Rows from block 3 of a small class-conditioned image flow-matching model, named by matrix and row number. Rows with one number belong to one neuron. Each number is 50 + 12 x the weight over its row's rms, rounded and kept within 0 to 99. All counts start at 0.
After each neuron's rows are labels from the 100 images, of 14848 (inputs lightly noised), where the neuron reaches its highest value: "strongest on" is what is common among them. Only what is clearly more common there than usual is listed. The data: dead-leaves pictures: piles of overlapping shapes.
# fc1: MLP up (model.blocks.3.mlp.fc1.weight, 576x192), inputs 128-191
# fc2: MLP down (model.blocks.3.mlp.fc2.weight, 192x576, transposed), outputs 128-191

fc1.36:48 46 60 72 65 45 56 36 44 64 51 61 47 37 37 57 47 32 58 42 64 39 46 31 49 36 49 56 30 62 44 37 54 52 32 33 46 48 39 47 40 51 40 55 51 47 61 47 49 39 25 61 84 62 34 32 47 55 57 54 49 49 55 49
fc2.36:50 44 44 56 59 43 48 74 41 00 47 51 42 53 70 52 56 48 55 42 42 50 49 53 48 59 44 52 50 42 50 32 44 50 44 31 55 50 66 49 45 51 56 56 41 53 58 44 59 36 56 43 36 47 65 65 44 45 51 04 49 48 55 54
strongest on: large pieces; earthy

fc1.399:64 56 53 60 47 63 51 40 36 56 62 61 52 79 40 50 51 44 76 34 25 40 43 76 44 39 62 41 60 49 33 51 31 49 46 44 34 52 39 67 47 60 33 52 42 41 57 71 41 27 52 58 34 37 45 40 45 53 50 72 64 45 69 62
fc2.399:66 60 44 33 43 56 48 87 33 59 48 48 46 73 60 64 47 42 65 34 31 53 52 55 45 45 61 67 36 44 53 49 35 52 35 55 30 36 50 25 57 41 57 49 39 33 41 57 36 41 31 44 59 72 40 44 62 56 52 57 49 40 58 56
strongest on: shaded

fc1.373:62 67 44 43 67 54 54 65 60 39 43 62 51 38 30 45 72 61 61 56 59 59 45 33 59 66 47 46 50 56 74 67 66 41 46 33 60 39 34 67 44 62 58 44 38 42 72 49 47 39 42 43 49 58 82 42 51 36 38 37 22 49 30 61
fc2.373:79 52 59 48 54 30 45 32 49 45 52 26 47 51 33 48 17 39 38 42 54 52 43 37 50 54 37 61 49 37 42 38 74 59 46 49 70 43 39 27 29 54 37 32 57 51 31 30 66 71 44 43 68 60 66 42 62 42 50 45 31 64 48 52
strongest on: large pieces; vivid

fc1.395:39 51 47 34 30 48 57 59 71 24 58 56 35 43 33 57 53 37 41 53 61 49 46 39 61 52 52 62 52 37 54 69 66 28 75 62 51 49 36 43 64 58 62 58 46 55 33 63 30 24 51 47 53 43 80 45 46 61 43 89 30 45 63 50
fc2.395:64 33 44 66 49 55 51 44 62 35 50 46 47 44 37 40 50 51 36 44 58 55 57 56 58 63 62 48 50 42 50 34 81 23 53 34 34 46 48 48 68 38 41 47 83 51 64 36 54 42 37 46 65 62 41 17 69 64 54 64 52 69 58 53
strongest on: shaded; grey

fc1.499:42 65 39 50 41 50 51 43 30 76 47 55 45 58 41 73 30 42 59 41 44 69 42 56 49 53 72 52 56 44 57 64 38 41 54 53 24 52 34 46 82 62 56 58 46 72 49 54 25 68 64 45 46 44 41 38 41 61 45 47 59 42 48 37
fc2.499:55 46 64 51 53 41 45 52 46 65 50 63 57 51 35 68 57 52 42 47 51 56 42 51 43 41 53 67 38 53 37 49 43 50 53 61 41 66 37 57 43 30 62 41 60 68 71 38 53 49 53 55 41 46 33 41 50 55 34 53 75 53 31 51
strongest on: warm

fc1.448:44 59 61 51 71 47 55 35 37 72 62 52 35 50 46 41 42 44 56 54 42 46 61 49 73 43 55 43 68 30 57 33 71 27 58 34 54 36 20 48 59 54 55 50 54 44 62 33 45 51 54 49 70 28 63 62 43 40 45 59 43 54 38 56
fc2.448:39 40 48 65 41 53 52 51 46 45 32 73 40 38 46 46 49 63 51 69 30 48 35 49 63 72 58 27 35 44 69 50 73 42 46 89 62 31 22 72 51 37 38 44 46 33 59 38 50 52 61 58 31 54 39 49 58 38 68 74 66 37 49 30
strongest on: warm

fc1.323:64 47 72 78 88 49 47 75 57 58 56 53 64 37 34 46 39 41 59 46 59 54 59 39 55 26 52 53 54 69 60 59 22 48 60 30 66 30 36 58 48 51 44 34 60 41 60 36 68 36 44 49 51 26 63 49 51 58 45 73 29 45 43 72
fc2.323:59 91 51 33 37 69 52 46 55 63 63 46 39 43 49 64 40 57 58 61 56 57 35 70 38 42 55 53 53 53 52 47 36 59 49 76 58 63 39 49 43 62 49 33 52 29 50 64 48 38 51 40 48 50 77 63 59 66 56 81 72 48 47 51
strongest on: vivid

fc1.217:46 37 62 68 59 67 55 48 47 30 53 49 55 51 45 30 50 81 49 48 58 49 62 37 54 73 52 65 53 74 45 63 39 22 44 31 39 51 40 26 38 35 51 40 58 48 48 39 33 22 68 59 46 52 50 56 43 65 52 70 41 45 41 62
fc2.217:58 81 38 33 36 65 56 36 40 32 70 64 31 39 50 60 41 74 37 48 53 49 22 44 49 40 54 50 50 54 55 36 28 37 72 53 42 62 30 54 64 61 47 50 67 24 44 51 34 24 56 22 49 42 56 50 43 68 46 67 54 49 65 31
strongest on: vivid

fc1.386:34 47 54 64 55 60 47 36 53 65 67 41 44 33 42 62 60 59 43 54 35 48 43 38 48 61 14 65 53 73 53 74 56 57 51 53 57 59 37 39 37 37 48 61 50 43 81 53 58 36 58 38 62 53 56 80 51 38 28 50 40 52 56 36
fc2.386:53 52 20 53 63 48 50 45 40 65 50 43 48 37 34 77 56 46 49 61 40 59 58 36 39 51 70 68 46 47 56 31 51 35 49 48 63 57 43 72 48 30 39 41 40 50 20 56 54 40 52 39 36 57 48 71 61 35 68 47 33 45 73 40
strongest on: shaded; vivid

fc1.25:54 47 50 44 16 36 41 47 60 77 40 42 45 48 48 63 60 19 42 43 52 45 44 53 51 58 62 51 39 72 51 64 32 56 66 73 31 50 15 62 66 48 39 56 37 41 32 49 71 62 54 45 67 24 32 52 54 55 61 50 44 36 30 66
fc2.25:51 57 43 63 26 38 46 33 46 51 48 55 47 41 63 69 54 43 41 67 37 49 46 58 48 56 54 55 31 48 53 61 32 45 38 87 44 58 48 57 29 60 55 58 49 73 30 55 35 29 57 60 43 80 22 67 47 42 57 76 54 60 40 48
strongest on: shaded; vivid; pastel

fc1.117:27 74 87 36 53 55 54 41 42 76 53 22 36 46 55 68 59 38 67 51 34 48 24 40 48 45 48 56 42 58 61 55 32 29 54 63 48 66 40 61 63 68 50 60 48 69 55 42 58 45 59 48 41 41 49 60 48 45 48 24 57 50 49 19
fc2.117:66 58 60 55 45 48 50 69 62 74 58 46 37 38 53 52 49 54 49 67 44 80 54 36 52 42 44 47 54 40 42 47 40 29 48 40 39 65 49 52 60 58 59 71 76 76 47 41 40 43 36 40 42 77 63 53 27 26 69 44 52 49 77 58
strongest on: warm

fc1.434:64 36 46 37 51 48 50 54 50 37 39 70 51 56 39 69 25 51 46 63 43 57 61 25 36 55 35 40 40 71 45 37 54 67 46 45 56 56 37 24 54 30 48 53 30 55 62 66 39 63 56 45 46 49 43 75 47 42 52 63 90 48 48 38
fc2.434:63 58 39 54 37 62 43 35 48 37 40 73 47 70 38 61 70 46 50 64 47 45 46 56 29 47 22 59 61 62 53 56 41 35 42 52 36 52 56 54 63 39 59 53 40 56 41 57 47 45 47 50 63 47 65 63 53 44 62 67 51 41 55 50
strongest on: vivid

fc1.40:67 48 64 44 51 45 55 58 55 41 46 59 54 45 36 41 35 58 63 51 50 56 48 48 45 59 30 54 46 60 54 48 51 46 30 39 49 45 42 51 41 43 57 58 44 60 76 58 70 44 48 69 72 40 75 49 50 55 69 63 59 47 30 44
fc2.40:46 38 60 40 44 49 54 52 61 43 56 49 43 52 31 52 55 66 19 54 59 48 37 52 28 35 58 45 46 58 60 45 47 53 61 72 69 74 47 55 58 45 37 43 56 56 42 53 55 49 64 48 47 70 52 37 47 56 66 43 61 51 54 31
strongest on: vivid

fc1.259:46 68 37 54 41 70 76 45 55 42 64 52 62 38 20 74 40 42 55 57 70 47 53 34 53 73 59 65 10 53 43 33 48 52 38 19 55 57 53 55 63 44 41 43 51 56 58 49 49 34 51 68 48 40 63 58 46 51 55 59 67 44 33 62
fc2.259:52 60 56 54 52 44 60 49 67 54 36 48 40 41 60 50 53 54 49 49 66 53 44 78 52 39 66 46 60 44 48 47 31 38 52 39 56 62 43 56 36 36 52 53 58 53 51 59 38 69 40 59 35 79 57 56 37 53 39 47 53 49 46 36
strongest on: large pieces; grey

fc1.255:42 47 37 57 72 50 54 60 41 73 47 70 52 60 51 39 40 41 67 47 48 54 52 51 53 53 53 68 58 66 49 54 39 56 54 51 35 60 26 67 55 77 23 50 47 47 53 62 34 49 50 29 49 48 50 83 48 52 47 44 44 40 59 42
fc2.255:49 62 42 57 49 50 52 27 37 52 51 41 55 47 40 64 52 56 48 51 54 58 53 39 55 62 39 67 31 47 33 60 65 60 64 58 60 58 36 56 58 29 64 54 50 35 65 61 48 49 59 62 48 38 64 90 37 37 60 56 55 39 29 58
strongest on: warm

fc1.103:56 52 51 48 62 53 45 62 63 78 44 38 73 43 56 50 54 42 70 29 36 40 29 53 24 47 68 55 39 42 57 38 16 51 49 49 56 49 32 50 41 31 58 56 45 39 33 53 64 53 54 29 62 53 34 61 55 63 56 65 43 43 47 62
fc2.103:53 76 45 48 47 49 54 56 46 72 61 52 41 26 60 45 39 37 66 55 51 59 43 61 32 52 58 47 59 46 48 52 67 42 53 73 29 65 79 51 37 74 53 48 46 46 61 74 61 47 36 63 47 27 34 53 50 74 50 89 41 59 56 49
strongest on: cool

fc1.320:63 72 54 63 46 59 54 46 39 78 54 57 42 50 26 47 39 72 53 49 42 36 62 50 44 53 45 61 55 56 58 25 43 52 48 42 51 42 33 36 64 74 55 36 47 62 69 48 57 69 63 55 55 57 55 39 54 44 49 31 39 48 60 26
fc2.320:66 58 59 35 63 41 51 56 45 62 36 48 43 57 45 41 47 46 59 52 37 51 28 47 48 64 62 61 43 52 52 63 55 24 48 52 30 49 30 45 49 45 49 40 71 44 46 34 75 68 59 60 57 54 25 55 47 42 53 48 29 61 63 55
strongest on: warm; shaded

fc1.212:34 47 53 49 48 52 48 28 38 36 50 31 38 57 49 54 48 21 44 14 38 46 31 36 50 61 54 54 25 54 49 56 44 55 46 82 52 59 35 39 25 54 51 33 53 43 49 48 32 54 52 61 54 41 53 46 53 66 45 35 46 70 58 37
fc2.212:48 38 54 64 51 64 53 82 46 19 50 57 61 52 51 58 56 73 48 19 47 54 50 53 55 49 45 48 62 65 55 47 66 60 30 43 52 40 70 52 80 60 43 76 44 22 55 52 54 52 56 33 54 43 49 51 47 51 73 27 35 60 50 70
strongest on: vivid

fc1.538:43 61 45 64 54 54 50 36 30 55 59 49 60 63 65 54 53 61 58 33 26 40 75 29 60 72 61 62 44 47 54 48 28 44 59 54 49 38 61 52 54 41 44 47 50 33 54 37 25 56 56 32 59 56 39 50 44 69 43 44 38 62 65 43
fc2.538:49 49 39 33 62 63 45 48 65 14 45 69 46 55 71 36 57 63 46 33 49 56 47 50 55 34 61 58 61 25 50 57 41 60 57 32 52 52 84 57 58 53 49 53 44 14 49 47 36 45 53 51 58 42 54 43 52 49 46 45 50 43 51 58
strongest on: vivid; large pieces

fc1.430:51 65 35 64 48 59 54 48 29 18 61 62 55 39 63 45 46 40 40 40 53 59 58 49 58 42 39 39 48 37 43 66 72 67 53 35 52 55 53 44 51 44 51 39 48 39 62 54 67 35 48 36 38 64 60 45 51 46 48 45 52 55 48 59
fc2.430:65 43 37 52 57 63 45 47 39 49 62 70 59 54 58 46 53 46 69 64 48 50 46 48 52 49 45 45 46 58 78 22 65 41 41 60 61 64 36 65 35 72 43 53 58 39 42 54 54 51 42 59 53 33 57 67 45 45 60 49 56 47 85 61
strongest on: large pieces; vivid

fc1.267:35 55 50 56 67 48 42 35 26 54 76 45 39 59 60 45 58 24 40 66 55 77 64 45 61 50 44 52 56 52 37 88 59 40 57 58 50 63 35 49 44 69 26 46 49 45 41 32 42 46 36 35 56 37 42 53 42 53 43 75 46 50 52 49
fc2.267:46 51 45 35 50 58 45 37 53 42 56 62 56 60 60 59 58 50 47 63 43 39 52 39 75 27 54 54 48 46 53 30 48 43 37 35 36 58 56 71 40 60 66 76 58 48 60 57 44 36 44 49 43 39 36 44 36 57 40 58 53 50 32 76
strongest on: shaded; vivid; warm

fc1.297:46 36 48 56 60 48 44 30 77 47 54 38 50 56 38 44 53 55 47 63 52 44 44 42 62 49 63 45 53 40 57 65 40 33 76 29 59 56 61 44 55 73 56 46 45 37 38 32 64 56 42 53 52 59 49 73 40 70 42 56 75 45 47 37
fc2.297:46 37 49 54 49 50 54 80 58 55 57 56 81 50 50 43 45 50 74 38 51 43 57 48 62 48 43 49 49 42 39 45 60 58 40 56 59 75 62 56 45 55 59 57 45 41 66 58 59 55 48 59 63 36 29 84 40 55 64 50 60 56 55 63
strongest on: cool